Weights of a small sound classifier.
Model: norm groupnorm, widths [96, 144, 216, 320].
Training: 11500 steps, batches of 64, held-out accuracy 93%.
Data: trained on simulated sounds of rotating machines with and without faults, 39062 training examples, 18.8 epochs.
Rows from block 4 of a small sound classifier, named by matrix and row number. Rows with one number belong to one channel. Each number is 500 + 40 x the weight over its row's rms, rounded and kept within 0 to 999. All counts start at 0. Numbers have three digits each. After the name is the row's rms in percent of the matrix's.
Before each channel's rows are labels from the 100 clips, of 14976, where the channel reaches its highest value: "top examples" is what is common among them. Only what is clearly more common there than usual is listed. The data: simulated sounds of rotating machines with and without faults. In brackets: how many of the 100.
# convs0: expand pointwise conv (model.blocks.4.convs.0.weight, 864x144x1), inputs 0-143
# convs1: depthwise width-3 conv, stride 2 (model.blocks.4.convs.1.weight, 864x1x3, trained with AdamW), a 3 kernel
# convs2: project pointwise conv (model.blocks.4.convs.2.weight, 216x864x1, transposed), outputs 0-107

top examples: speed: fast (80); electric motor (53)
convs0.123 120:516511519546473507455527494446524489556515546525529465485426554492525467523472429516530443447466500559561500475523480475358531431561524413545551525542562449555454457416438532522544441571526487442541466475554499530486530466520498424528489521492491516460462549536504495487528510505490488455541496476516495482452533610510537488466501502475413424452458466535523532537487554492453513453463487518483518509483519493549465462443497483498521
convs1.123 025:450473539
convs2.123 104:457524486508493495550483437469539520534511500510516571473410451406513508514499428507511551530450450563540486498474489539485493498463503489524521588522439470524505528500580593603476444519465536501513458505509516494493474476486455513508468509416446521504517473424548429501509525505505499520537466476487534484495509506495505423

top examples: speed: fast (100); electric motor (51)
convs0.133 143:491502436502431464531510409498441446466470461468474506538513510466441484459457447483457511476453505469403439527447520529573496542488430553490476488481477487499462443519510487500547533560443551533506458482492489568532477508539483455505522534544461525512419435491455484485485556500547520519558534455495562482487491512436474500530490474523460415463502458540535411422538467466498542526487511477604549456504457563520507513461426493422498
convs1.133 262:455464462
convs2.133 172:504522416564494497472459477483458598535501415491434516547561494536540486475497509475470457501510500592516556438504531513488492519487475481502439475550478432453475461531454518452484476467422465481571478485416472501517423498458499506425460467446466495464531550490475450547481545449480487482562469519543568500455547519482551458

top examples: speed: fast (67); piston engine (38)
convs0.118 165:439425544444457476523472505502471475512566496530535471534543527466523511510522495556477487457547571537534559418518472454562538450487565454463535565518543436495475538448475544483527451496519491478529526532539500462574491538408505497508529579461451504456476522500421477491508501554545491482585533518564515557399498572479472541512490509582458483504435476483583465480491482528516510475441521469452511547436453468498508498440480517527476
convs1.118 131:530457455
convs2.118 181:499467498496560468451532535458493407484519418468482432476471497514477473475475530480454407450497513435468454477438481437476510515521501521449491499499526512419543484501513481501501535510539421601490423497524555487532581485537529515458491534539520574526430534522502540505484478552528506434500516534491423495461552546552540504

top examples: electric motor (97); speed: slow (90)
convs0.321 145:424470496531516472484521521528471427568466516446465487523558434473435531523483490573466513520481429461537496533528497533477550507475491531453491534399478575542500467510515448511458555508494486521433520468453474479488534441505544538458496486604520541544516466504474537513505489460416502507561543491472533459517544487535480507499489417527477522541528511534477528562633500513546588507582525482426548522568509481515446515517503521469453
convs1.321 145:549514453
convs2.321 139:464464517481453479486483513436513472503484498479524514470536427424526497454564425481494490545522487573478486555484506572560466527541519517555550561501472512466511543538503520548511534604518500466456494464442459501442440460526530456488530518492477505466575503451420490520447528520523529564586542473516490534542494436481485511

top examples: fan (53); thin (high-pass) (29)
convs0.180 072:460556539518412481484458605460481541543511496516535538575458494524557466478479581504522474494493470522539535450512471518424484476527527494493515553459551468537493508495490511549439527538454466502485445461484497581490507443500542475506469477469430481443513512465568477426530539470505409476485482510472519490437595526523586484456464517488441502508516440542407502482465520529469530366480467511510493510485517430533535483472533457488535
convs1.180 039:554543503
convs2.180 056:451478543529522516503497525515460508483508508481491505488507542451460474426408521471516481524543509473485630534440457510543506517466538486500537498487426471514539443429490415544463524526472438512542448494506470535463489467541463471519491479438581489532568547525552495547470523476588476443494538474481576535518478547530516491

top examples: muffled (low-pass) (33); gearbox (30)
convs0.618 158:498481468523488545517455472488456529486470509528483469565504547553435491485499553483514532442430492572539544482520551576580486490570515526483507541490442572473505439470471450490465546552485473525461455477500465519555551563500535458413569517552483489530532443494519475451548457440498551458491419473509512485523529512524513438586446509446465499529451545518502509519514546510523461487465490518557441499446442586415432508550532535472521
convs1.618 146:443469525
convs2.618 160:541469440462523548442491451460438481515469528459462525513544495459448479525529513586477537535519503564546523479468521481499554413525527514500499500516484484503485509480521540457491489562420403591556488487582546531522521487530507508552556500503485430504463528512476538502403533540464420475449410492424461492478442517505493419

top examples: turbine (65)
convs0.341 078:473524515417543505582494525515503533503509517476535532546506438498458490474458526520503481552449470534524442482484428550478496537471467369525513497562451478498472498460541490470519696526495484549490494527449453529522503504486505451493558463503508494506490459474506462523554531458493532408520456476520474471403589481524516493454505509503497469529534412527429482494518583529432515469509510449472501524504492476486521527474460515455499
convs1.341 022:545527546
convs2.341 075:449463399505521544436427495470440504470464495425465470485508515474474499473451495516511495496503507520457537509529488519530469499536430522450511429551508451476546517559498534567521507547581479498517513580479467493509487484455550484498439513493470475522508528525467444494527523533498477519466427440526557535525500457496416507

top examples: fan (95)
convs0.230 117:448535474444392514447426515500539525551530462459449507500626520475490492540526504485461524535539499483474477561558471534458513524503501494464484553457578532504521482482510480442486553508408546468425469476424522486506566530525526551548518509510478517479491428562567525540533455456508478522515527468480461417420505518530525512521521493534531453488504448493452511524466464495524601515429488459476547477537498503541536501514527402455481
convs1.230 111:494538558
convs2.230 142:574552483546399534472506475573530545567583505569471506530524464525565550493484467482454485439489441509595498527492549498515469477542422478494449526496460432477468503517466529507520540521500507514469498469421485527443424536487469497449455500482533541466496501496435473563528404547535449497499446496521486558515537547444430532

top examples: electric motor (99); speed: slow (88)
convs0.412 153:450531467479527536478462522571454495533547479459456478533558501482504503603482548603508578532481530498497463518563485483471459457460494492463472520544467512482527459435487510476480533444508453469504539499461534444484481493464552508539558456562535483473471457491477436470521504539494529501483552547470521539569549521548474564508564480543516527523571488535533504583534507504521578432509469528381445483471440460430524417456507478519467
convs1.412 216:469460453
convs2.412 160:412474473544596394497464563489496458433517520539501502525486501495565517488450501547500553478501571504457526472550474490541521535439469521474513515493476475505505546456521444557517453499511526462517463514501473446545539474499598505511513513483467472471509496583529534465472482521486563519448504507499501463483431514563425578

top examples: gearbox (60)
convs0.241 111:526515470566474468504528504520463451427462573451521489499465465488549522497469533493496524483516522490549429484500484614473439470511478491399552527507507536517535525510397442459520507466490537381458494512445520501462525451518531567506488517490499502586488475437469492458500421545551448517456465511439587504557493501546512487451472489457509494514533422456530555519518498517499516519441503460496450470484551440459474497481498475390503
convs1.241 169:455529456
convs2.241 128:539531478547390393473465474497514464476538518483485452510423491533576463532470484515534575554461454556528486467504496462517491547484534458545424538443519528469456526566542513501482488594554488564512484591545569486542577446565552516512507529571505531511453586472543505477551505475492493549465468455470533522507583499562481477

top examples: speed: fast (64); quiet level (62); thin (high-pass) (33)
convs0.49 069:495438559520505517511503555540539506511466474455507534434468544487503440434439489541566489540498583581442540460506483579468480513480520470539496514491576468428491485572408537508545533559516509549525473526530492480484486509491480490499454548485425528503532465498457498449478527473596505474555504496515480551481511467508543512569464536430518461462598516471548493449496527527479474424542536457529508480475517552490554507535400459450446
convs1.49 033:535538454
convs2.49 063:540518487506556526509456486540522550549562580543512496592557597568498527466560530429502472574556493530518524461527559451434475489495426470504476467525500492485535371399535472509450520506470527486494477572540486540559423488491519519488548527528555455599480593510568510470539460498503516506408536462476489509459514520487497511

top examples: fan (77)
convs0.600 138:515448492457517519526529527534528598495520432515473509469470476514454462484499498458550509525483514466483524540505475486521497506478553462453526519509430467482441462546602580490548573549546547525571513496560550514517550454462437424574496464536534473488481498502456490537424436539430420494481407485527465462476441464486485515446462435536472459421549450519473523500489469463490477497498439492527512502538510409441487518498438467503475
convs1.600 215:442471524
convs2.600 164:527595489521425475476430477581515527478517486528507509483455553449499451486455405561491514536495476512487464500501455548534504585535557482578474499476454545451460508541573523515492502548499452503571504435553586490461461540523538503542521516489489552582488529540491464491502517517527566511520524510430477474509546524517509514

top examples: muffled (low-pass) (41); electric motor (41)
convs0.498 105:532534505436477481470482512419511473488515464544549463448456495463435488524481473438491438455527455413533515465477441454513477547537494427430549535486539516499500496500541479596512459579570503469506498558522611410540514531513500508480555496437451460543517531484564487513510419552479481422567509583546487462474512589555505440530514500465509513523506529470473531484460481452479479493471485496428539486482476525514514493494481460494559
convs1.498 022:473508563
convs2.498 088:483465557459400574433458471472458528479562487482427502487472520470415495460526517522588478520517523515523479522508507464495509425461449512563554565523394491536507525519522521548505590428388514512428556533500563486522447489470509461480400530501483476513470526517519482496514477423494539539494461560617548463491497480443497436

top examples: speed: slow (97); electric motor (94)
convs0.80 083:494391593515514475484515583565512473551437500440479570488483493528472508523390457520529469528477549481427487418522496508478543483511511500466482527479527489454488510564469526490484574565498531551500449470468490459489503525472521447482462580539463469507507433508447493444485457485587536451545583538484520522529578484529511486540496491457496406464582547518469484440526489539490504480473587496520523484530491530496502504481454476442462
convs1.80 049:509431502
convs2.80 087:468488409545467513425484478517499512442558531459501480559509517439465495475471519469556489455451486557530457482530413510506488445485367487521433518468511468403472471479532489559457576550434502490516442519513512542455426496496480494491513513586436453487467515476580470512492538504479548449514502500544478535482502522550516443

top examples: piston engine (92); speed: medium (64)
convs0.264 130:520621467537575546530523555476495518526448520559530494428473529500514454522533511446437531484508598490481459527521482551478469443496563459410504551468455476424567562448463464516529512450520541501542465565469501472543544466448477577511495457554505501437430545484528519497494514475465439491487510505534501558481479496517478441486545520550488544568542441518483471568462487496508521544490460551435456542514542510470529474453511496553544
convs1.264 148:454460533
convs2.264 159:527519524463458511415534435519578429509515531538506499477534471569474509458503509445473457550488509466503516545559484439471482515517496424490499475570495523522508452577420465554454538477545517514393480527504508535533529541575492497450616509509537491481455539524575474488521480489548489504472459455434360584506483570543484470

top examples: fan (96); state: normal (73); text has "fault" (73)
convs0.373 068:505511571417531495526473547530551617570462534580523526512481471453426499438471487491449519548491485509480537484527448544479518516459511481476520458588451479508479528515442526559484550558526550523480494512507487593539523434525464491459580467487516519518522508518481498484532493425502572504559440423503465447386526478476487520496522542512493555563570471510496462506472546479434521500541535518466497524479466482495539565523502564478451
convs1.373 055:562525519
convs2.373 068:373449432423556479465434551485408436437459532483474467477518480454395479481421495484493460521492500481467480464536524468502512500474426518467489417497514432504501546476507492541500556491545562542489510554497500514542487526500569511590513555454445515466501499513518424458483533506395464523454467404490501481539459525499513450

top examples: muffled (low-pass) (31); fan (31)
convs0.468 106:537530522404469489489461515420526479493510462528549466422435511481429534530509479445501435466506460417521515450468452456492455555546495408447535530468490503496505472501524461586513476552529481462518489558521583413565539533517508487479555500453456465577505533479560496505525435537496483387572504567559488471458490557548504447532494489473509504532493553471473538455453491461467462479477471510455548515497500492517520486522493465484561
convs1.468 028:532521558
convs2.468 088:462458535459389576441432497502530514454549481484449456490447548445434482478550508508566467568522526518500486532498497482534525441478464498567561568504387535525531492514549557533553608418392500499433539572498510475512496527522501438471434502498507486559460526531542522530525487399509539517495499575594501510501518483473528436

top examples: fan (98); speed: slow (61)
convs0.532 085:487521507500471484534474524437543515480579490509521440509439561438440488506457498468463577479513464435583459526510482537462477451585537486515545505499576488535439475434508531562546546539492475448567423490600603457539470487472472506439530520502456485498514491508572511513471458546505504485585491518530528488475477583549594490499461525480519532517460530472539527512458500455482483467478537542522536496480554518544514523577511476517558
convs1.532 088:529486439
convs2.532 081:502511421528514520489513498515496533505510548484468474568485561527501485560525558474405480499467416501505512443538484497480469490531510421471466564473450486411514527550562475490517537545523455524509463610545468476555467443552482519499572501528536593535462595534557529432435511497544527478417470504493523507483495507577513475

top examples: piston engine (49)
convs0.240 091:493468433525465514546504504551459462538474453452471525476575518487489490515425572539537459493466476514509460575453468493469513530575603538513471513557558554454503486453537441554503507509463453465506467510440517604462477415502476486505508501525482488481463485508521535374539514529449477527574541466453498525524433525476482515475523526587508527536521493565534511510494572529482562589468510529499503492546551498494502570501541485446520
convs1.240 063:433497482
convs2.240 110:449506560483453517448495478514472469461506557422466462508509448484367408450493540519515470567523512552481531534515541443534531540493511511571509510484447460538580504477498509509458471449452525526466451546454461495517625570486507505442520472498542447515498542533565583477564527479524517531493540565529499516438497490512564409

top examples: speed: slow (73); electric motor (46)
convs0.103 081:448438615505530497465550531530548506546452525457561506522453444482510494423438545556493482563503550558480516475470514523491425542492519482509514524444553500473467539553484544491488569543512489564543468501495504524496436474497520501490477540487504540540539494453535467368481536455555494479541496473513530534482522466535535534552485499416546459496596490452421465450510487528521557437471552503517545447476503484487523486518451476442423
convs1.103 043:554542513
convs2.103 068:416452544482546502487454550498402536530515590502505441601512478452512515387496529486492498551509538475465527532438553492504571461521536435499568446494460457550534432472503499524444555478471575461547472506451453496488472428496472495497478513532481493515511604494515541507495568534535489468467476530480486558523485468474488489

top examples: speed: slow (90); turbine (88)
convs0.455 085:513503499464419440502440510427540470439508422542497451490517539513469537519509504484506452491553461396513521533494455501480434528532561480456556581463574574545505471450548458560542418509497590501505522500538565472501515579523487481480539473473505477553510527479581534551491447557468475457538527566487494457456447562536465440500467504459512468515478558460526498552477485484531449488488476503457509516488535506532509462545440463481566
convs1.455 056:484442465
convs2.455 078:468445439507468493516435506473447534515463582495470434540508499474464471458497503508489460475500458554490514496534448541456519499546468500513456523475397477443511494485447583558497573517500519492454447598534508497591463447554602525539500544480511492520477515525536472507504522483512555480496478507545531447475502468515578460

top examples: speed: slow (75); turbine (63)
convs0.185 069:460566487519456536529466629490455507497547473568513534557471445450471444466532565533429537517452451434489511443521417534442483504429504518513526560457535539530525532479468543536495512480477497561500458515447526487409485424488489468546457454503491516459452516507548501468513485471535486494484467465526485486439598428496548523476473534537454570522528492560460517506462541556412505434512459477498518552492531496508552508507495479458463
convs1.185 062:539551525
convs2.185 060:501533494550538525529482480510459457449514518454523520569541543489446462450455492478456432498533391551531597466460444577535451499509496535511517549517446535505536454510561499551513586489468440462515471503528518547471527496532461529534473494460490461543533444459531489541472461505490491511521521445514622447528512537547522461

top examples: gearbox (31)
convs0.465 162:568598491537469511569520491563453506530516506510516521558456482408497478507558507507512508467491546447540457434417468475448450525473509542473509510482460461477462489557483491589523560475472515533496510522462499547517402482485483538458433496498495511522518583500552490490434440479450520532451519483461461489552495497533460447494457515524416510542503452515460425586504500415476435438520526509478500501471527436490478491443453485587485
convs1.465 158:510433516
convs2.465 159:459484490455494481559525534511512563511500488453499564501532515543490500507560480492509545531534517595579527493518427609528565523521522518530514565525529492586525491552462504536505440432470540481478584569469551477550488588471581488504481470496554429469575477512464525518504511486461588546552542474506545505487501485446526423

top examples: speed: fast (84); electric motor (47)
convs0.131 093:537509476581407506471520515518527478551471542548549482515487516518471479469460439501546478464487487570544513494527472457353500422537496479517533511509508477537514482505482530524568441602530517420493517428565487557548531455522534462493528511490477528487491516514520444513532490545527498544564462498497471472475524567541524500479553528524422389447459455533512533572544563481495504514423526516534541546433525499502498437474519495518485
convs1.131 105:454449490
convs2.131 096:472518489515487501525479463471519504500502526558478522501515512473499450469535458484509542532507493601491480521514513535554502533477517496491452554509494515525525557518549582562558515534487444535422467462496439474482594589518509571452519478454487527550496498498544517560506560527510463534586581528478544524489500484529533416

top examples: turbine (100); speed: medium (100); text has "speed" (100)
convs0.666 110:474505525509535505526544520474537539513504617575542488520483472495469478396429492496467475508486424482506484540487409494486456534481476365514479429495463459497492532562554525523513568560466495518533517487489496540503472512457519490453515410443453452483512451517525462523546403473498498517546395493562485452452501506479490490500504474492460553431404528450480473517510492520518516487445483555497525530506433485509544521493529529451550
convs1.666 082:459456465
convs2.666 104:520474553523448472500469528548553545525532524537534536480521540464581506500573530488465546516588512481515476529478487487484535541488496469564532598495437541521489514459547464518455440465420492461404427405515497479456494542476471515447496480499533546568538498506558536541489487475610482534508475536458517491490526504496481486

top examples: speed: medium (100); text has "speed" (100); compressor (78)
convs0.616 077:497457464469397483525493520481510497536397518504529479470505536502496489454487534509468410472499456494516469380512502503501500480489555411464545526475519536497515409583475477483415575537528460433495594522562531478545458529507467477480524518453459567457466467562591487487437522476540488552464454518532507518463523462437519505499522537473524519450551527569520544473544568453534549466576520471520486506524492505492516500491493487504544
convs1.616 023:569503502
convs2.616 069:464452511490522517412485558440531445553521554541439458522571480570478457475506499517594432499563501547507479553547567445460502494557471490515503443526463516500535473492474544514441506497418460521474549532477559486492428535557548390477461520594575545574500495471574476494460466392538483519459438518523549525492523499456542506

top examples: speed: slow (64); turbine (61)
convs0.469 078:525494508491432472506501533407501508472534494555503456494540502483452526514518489465496464477586468374537499511498398480475447544509500479399539535467542548528551470482498461587515453493485534458536464530530627460506506533559438523450536488522462508502502479481524514514548441597473440484476489530550446434440430502522488438475506504475509467565518506506510537526414508478505436478496465508433527505559494514513495498475487474468538
convs1.469 058:451524458
convs2.469 073:427491518500413519485496488447451564579546547445505488549527467554482478432493516492504548516587486573507525480505483490459510499489543539502476607474469503533512454486439504518473459552502433434427485485512495467557491553472600542490515516479470437485520495462535541518483590468503504459465516520525546465447462494471502475

top examples: gearbox (33)
convs0.294 080:495488468488513510535531479557498500540472458438508506455512555535505502502470592487536445479510445502568395510433424492485506477526543526436517467561532523454474507413504511538518507563483484500546425542496540604564571479510507474490541522497477478486435457538556456434512475550406516483586563506520429568496511529482559565517500548526498537524500518539500509469422534523509533546456461522489521549497542479537463545496497455463534
convs1.294 078:456542467
convs2.294 087:473536543458468527474464511478454501463501570402516507493537448507397444467491491460548449502517521572499498516487514453508543524475512517553493529483446464564575515527556516525456406524485558529485498531450493548458540512376496509497547497499511462502528524506575529467543491428509501517525498523553590497440484445512525437

top examples: speed: medium (87); electric motor (50)
convs0.351 094:550488515478501434518512546524465528526447504535525481467478526483480478500478534527550436474517508522529508482531465488455475556487460406431523486479446546498511446472536560476509572553426507511471428538435482585456487504528457516447512484442511513502530440418447445555473554495474471456499407501491531461525513490530485498437472527513452397546499451553506420534600524519581558505462542436484505467474475455533473500506508557477527
convs1.351 162:493449453
convs2.351 095:489473528466444497422481520493485504510534461538502503467513467412530464483521544490568521498492518529471500566520588548531516443481417561555473562520444468520487543520528530593505576481424548438463446422437537486423430455471539506451501501510483460570508468538518519532481500465567513495517504562525506497497534519423475507

top examples: speed: slow (100); turbine (89)
convs0.67 092:496493518463485523489502449532503466505421462523504556528507542474480504473477530538512512463478518574415478490499483491435485542466520448536487541461582481498481504478509457502484510592474536533507522448513430476490475445508466594494510500534499533541455505491505542461487526485506487500576577520545482507442506421513484554515531526616511500507579536571549482483527567532509559508548498474461518418482484470455495447469348456428510
convs1.67 057:518448457
convs2.67 103:520521583468512445511483498453540428461540513486497478466491465532486525488470412480555472500535476570472449468555447456542545467521514553572509476509519552567432519527492519514459555549534502536524493508530601568512622522547535502561497545537430493489477493459518517529503497453445526544500475476506496445516526419451530483

top examples: speed: fast (78); turbine (44)
convs0.507 055:492501494434477490510475476427509490464544474578488513554535504502524516479538512503458533482578484417467557519503469534447421503460549543427471593417574550487526487496524515558550479488546549491535481503514570554561491515510406528452515440495461593462544487466522490484500484543546413505477429505538482452468461539522532490492508575503557534578550518484490461559476507538527503531488495494419441478531513466508505482519438539476520
convs1.507 016:440481471
convs2.507 058:514462556516444504505433504433476561455552522436430543485552504539446483469527481568601535516511539557479453519582527516455576464525516557533547618529487550551547475502527604517523467512462478486442503537486482488555471495497575453485542538487538469529511516505509536537488508464525547545479511523544511472437517454434526452

top examples: electric motor (40)
convs0.423 063:522491481489467486510482475450538486401556491516550496522452510560553422423380432526519414438543503521544520455487487524529498544493492417507483522552525454504486482501492532581562493537520453522512490581519472523509485548542475479496558500493523546438518502504467478543532524463462544514479452539462537472458482623494507488498526527432517434480487429522509450464453502482466514471550555458559438520482474536475459567528469492456463
convs1.423 076:523523439
convs2.423 057:504531498527517498487521470542526526432480550562515518547523482507549526485492537527569518533534507475433519485555539433507552507477428525437499565509539473562618409507544482493503559434468470489444514502528464569460553526514495483479515504488591477483513509522612522509435483472497512526439534551477460513485476484554462483

top examples: speed: medium (100); text has "speed" (100); turbine (75); speed change: steady (60)
convs0.386 097:536553523486553501568471572552499564489497545550526500507497469475480492455491513485523485572498486508541522483501412554459532577500463402524540477504431515523513454452533576491509597523461536547453479535490485547456487549482471441453532491480507501477486449493451464525548509459497533442498384438504450422468523516492489497457517531541530420544520416567470458546546537516482506466522519433491495469542467472500532555481516536423520
convs1.386 121:454480452
convs2.386 104:512460574488416467470502486533516513525523513492517551506505421472542531480551573487539576525519533539469554577498562502504534490495489490595536594467496523544537514461534496510479448448446505499502430426447478424410499449402528496482504459490544489536465514519582574529486584527542489538538563570469511600480534529487491510

top examples: muffled (low-pass) (43); gearbox (35)
convs0.657 082:546548467481492494576500548526444506459522467598501560501523520495537482405529488490430543520542488482486555513516394484480490538432515505514466513443526532532488503490488485526550485512529453487506482469450537480426397487438483514454492459450451613489517498476516449517541526469531550542515362532561502460536561494528534534496507551586456506529560514478506504530491546488523526547440533475480456462511498507448533479438509495460496
convs1.657 059:554531531
convs2.657 062:488568451580611476484497483486497509484478470466491462533442545551509495513422535451467469488527394528523509431473408550465449534506453517451431499484514469441512489486529448493535463531451480527514522555519583471447465464539513517511418511560446509501468481510490499476541494464522590513496572481535555438466474464570492517

top examples: piston engine (96); state: normal (77)
convs0.302 170:481404524469421466461510546511417525516426476462452502493504438426459463500510509539499505477449462463448489487499499566469533523503506636444542522485519544487543509549502444526482557485477489560457585572467528481514473499470528453462555555534501559479553505517494492445508431495562535492569526473467515512541526462487526494519463441416449443477533556465476512561520495551487508456528541500400536548508533470525522524488529494488512
convs1.302 115:543491447
convs2.302 185:472518464513471484477421536557491512471456447543506575472503494469529516450629520488534516466452455550463524535571461547546532474488488480545523506512431465484531510480563504514485470549484521517535506516494485514474407441461498513537571527450483541490578524527495465492549535546549434540508430452471461534547419532519522494

top examples: speed: medium (100); text has "speed" (100); turbine (96)
convs0.708 096:489425482423452429440462449435433526445445423480491425454492528519538498535493488502574471561523533493499501505525561529541490492522556542510547545552545570534453461506541427387441475487446458511473524529499532540470541500566545527578497558522541531478499479485523534537487562493458475481551526528411516488523450486480532457491467505463547432485510446475463497445521445500502532480564527542520508469484514494496421493525497447478509
convs1.708 085:547550509
convs2.708 059:531571601439514508504518496522499553617520507496511548482603531469523530465549503460511521579538576545543463549547517438525563474452503481509525568495455553578524513446510512513476445486438508513451514418488436511468492529429451471479548462471509545485479558533523558484448537534565540475444511527474403556468533524456432478

top examples: speed: slow (94); conveyor (72)
convs0.476 065:595470516453508576499480508487507501529504522540488488465471494497438516501562458491506490497539507480409519449481455549468401446497485475510464491404495546467494445475542491569488559499489538506537453532521583496570496565515459436443538475534437536552518504506547487501506450530460418451522448512588467475429446552495466451518558468532530552539502585459544467545462505523465459507475507506467484487541457481554545456475480513460556
convs1.476 021:512549547
convs2.476 064:482466469440440587446446526474493494437519474450462490505433516492398477530495550491566484547554544475501447482472481479501519487525497512506536548481426540512573536547574559524559593416435550561481556596496552484624500568496553514546451558535519444538504521498549494463533477432478530477461473494549545505489468452523558412

top examples: fan (100); state: normal (76); text has "fault" (76)
convs0.134 071:510517528513517487475423520568532526614472542489481532577609545468447543540474435597415505523569567534436515543507515536404487482495554537445546500523503532477469475471508476483498529481457493477448510453505459541512502499551541482432484488514503547555487497526479542463492443416528471549486469443532516447480513500494483506507521558591540568482572505487565448555544526478515494530473529500512518468494576512535508504471483471506481
convs1.134 078:553535472
convs2.134 082:444473501473454512475465519404457518476554429458485512467501476474431514502516514447454462543527467446473509453475480504448545461437557433471513491511486476462506541542516525534497537536536512497486590559586526473537463434517599470522481500511537477513505496460487537395425514528489508503520474379528562489516547490505510485

top examples: electric motor (98); speed: slow (96)
convs0.102 093:451404561525544524460555546509490491515428547443474580482455508498493474473455518504553483488450553539456506497469474550451510511455502456485484510439553453474488506532478517554538617586538474582526483489517472456474498485504512499506466541522465497509534422506459469498468434490563497422520522489519494560490568440462511522556508457451499443454593496526518500435489521541483537517472591489497519526529442518499533500499413498438442
convs1.102 024:548488549
convs2.102 074:508478404536475511507465497547496513496605563541508469541485541483531521454531479423594515525475531561566519489567487473465450464519436423565469509539532483514501440464533541573468586534494591443531405578511510554492437458522460502487493580530464412524477569477612441437494568481498508517450503491497523559509525489521517423

top examples: turbine (57); gearbox (30)
convs0.594 070:526499459497435519468523518479549443584465461532472492461511494515485487488544521590441525441544492504482485421538483494483467532496588412546493502524544519504528455562450442528422563459479465441456637523554491442487504480485504507474542425456473584478558541486555513514470492497573486516487464545561521503510525436481520524507548471507488484482511535493434564455486507466498477470563506441578497534505548532447527490466490538484476
convs1.594 037:540503556
convs2.594 066:507510492538466575487451520495473475531516523536502515523488510522461446509520491465573416505530511540453490564527519508560445455472548511568540503520464465533536484522566487561548531443437515483449537504455519490425476479491469412459402538477543506549456498509582478537510506423548556495597534543529588560510559535523570493

top examples: speed: medium (79); electric motor (78)
convs0.745 118:532537424504522416502435480565453531487536533544541534614502536492510440458490499489468582517497533493470564508475494501470464469420524465476562418519598465514485519531535515503557554526521494501534539497518537621510418497437407468458521474530479574495524467461522503566534506516514536546480401475500493498465527520520472478531483478559494499520500494455490475471492516457501499573486508481476505489514458511533542528560540489443583
convs1.745 108:464508441
convs2.745 140:540498540589518528537478538452487470395531499508503544487458478512481528534532501559527459516495514533468513558496496572496510551408595507587592585541451530519557448487556556522491462463458476452504426491522430519473484483533428479460564458474537553509499551508569535508484491458522460513523512516537470514464562479514533510

top examples: speed: medium (92); text has "speed" (92); turbine (46); machine: electric motor (40)
convs0.69 083:465389549509546503475540542527504483498433543464486586479461487482488470465432525509535483521452542563435500493478481551436505512461484464504479526455554464456512524561473519537518602610543498584521493495515458472482485479507511492493453545521484491504543444507459472489467456488574503447525507492521473575501540429458511541554474481463524460461582502510534489417519543542491532501500570483509540478521461536515535493524392455433448
convs1.69 018:548460470
convs2.69 071:527514429519447519491475469554519548499587577518528471551538543523517531464558463464607489555518496584583500486587514478459456497489412426579459494515531502495498424441528515555434546545497571449526438551526504581491427494475474464534512553511460397518482551513616465470501533473489540515443510462512504566494535505493524447

top examples: speed: fast (63); gearbox (44); imbalance (32)
convs0.565 106:553475564498465475458530542500521539521467537458531493474472513495530491487515501447464395520503541407508455422562481540506509473471469482372545506545471514492531500522438559519495499537487577485528505531552514522528506535516451470407521622487477478418458438582517465470464518498475455494470509482479462474421529418419464512528501547472499554485534522470555470464471491524554538446478457442491477538536474514513475531459496476492496
convs1.565 107:451527460
convs2.565 094:443500505510462534490499596460532518545476510529508559501459507534498492463569450486541481494510527532534463506463544488507449525551527536574618570517471507533496499576571544547500426440497445417466552404477514466479463533423523450516494530571516468512505508397526503569467485464492505495614552500503616516512517417491477492

top examples: piston engine (66); speed: slow (65)
convs0.611 140:500573442461488466519465438479444435488484445504518515570500486475466506468449454495480473460469479427427443515459510548557477530467497525496492481470473549483535518506476430540500560565532550487497463494493445512523509461524480466529543530504465516483461468481493468455523499527462454486596520468554561525444535486440516534553454486552501370504525473526564427384492507482487573530471512461545526434560459550492481490485442482436506
convs1.611 283:462457462
convs2.611 159:517524479483545534502486470520415570569506378527479433479575477571554471483497548468469443461534458500485547407518500449480491493489458461518454451557523393479503445469435509479480512479457445497557480475481423509492456460478474524494488455473492534501476460475467545562442541494474481485527512513516581576502516494479510485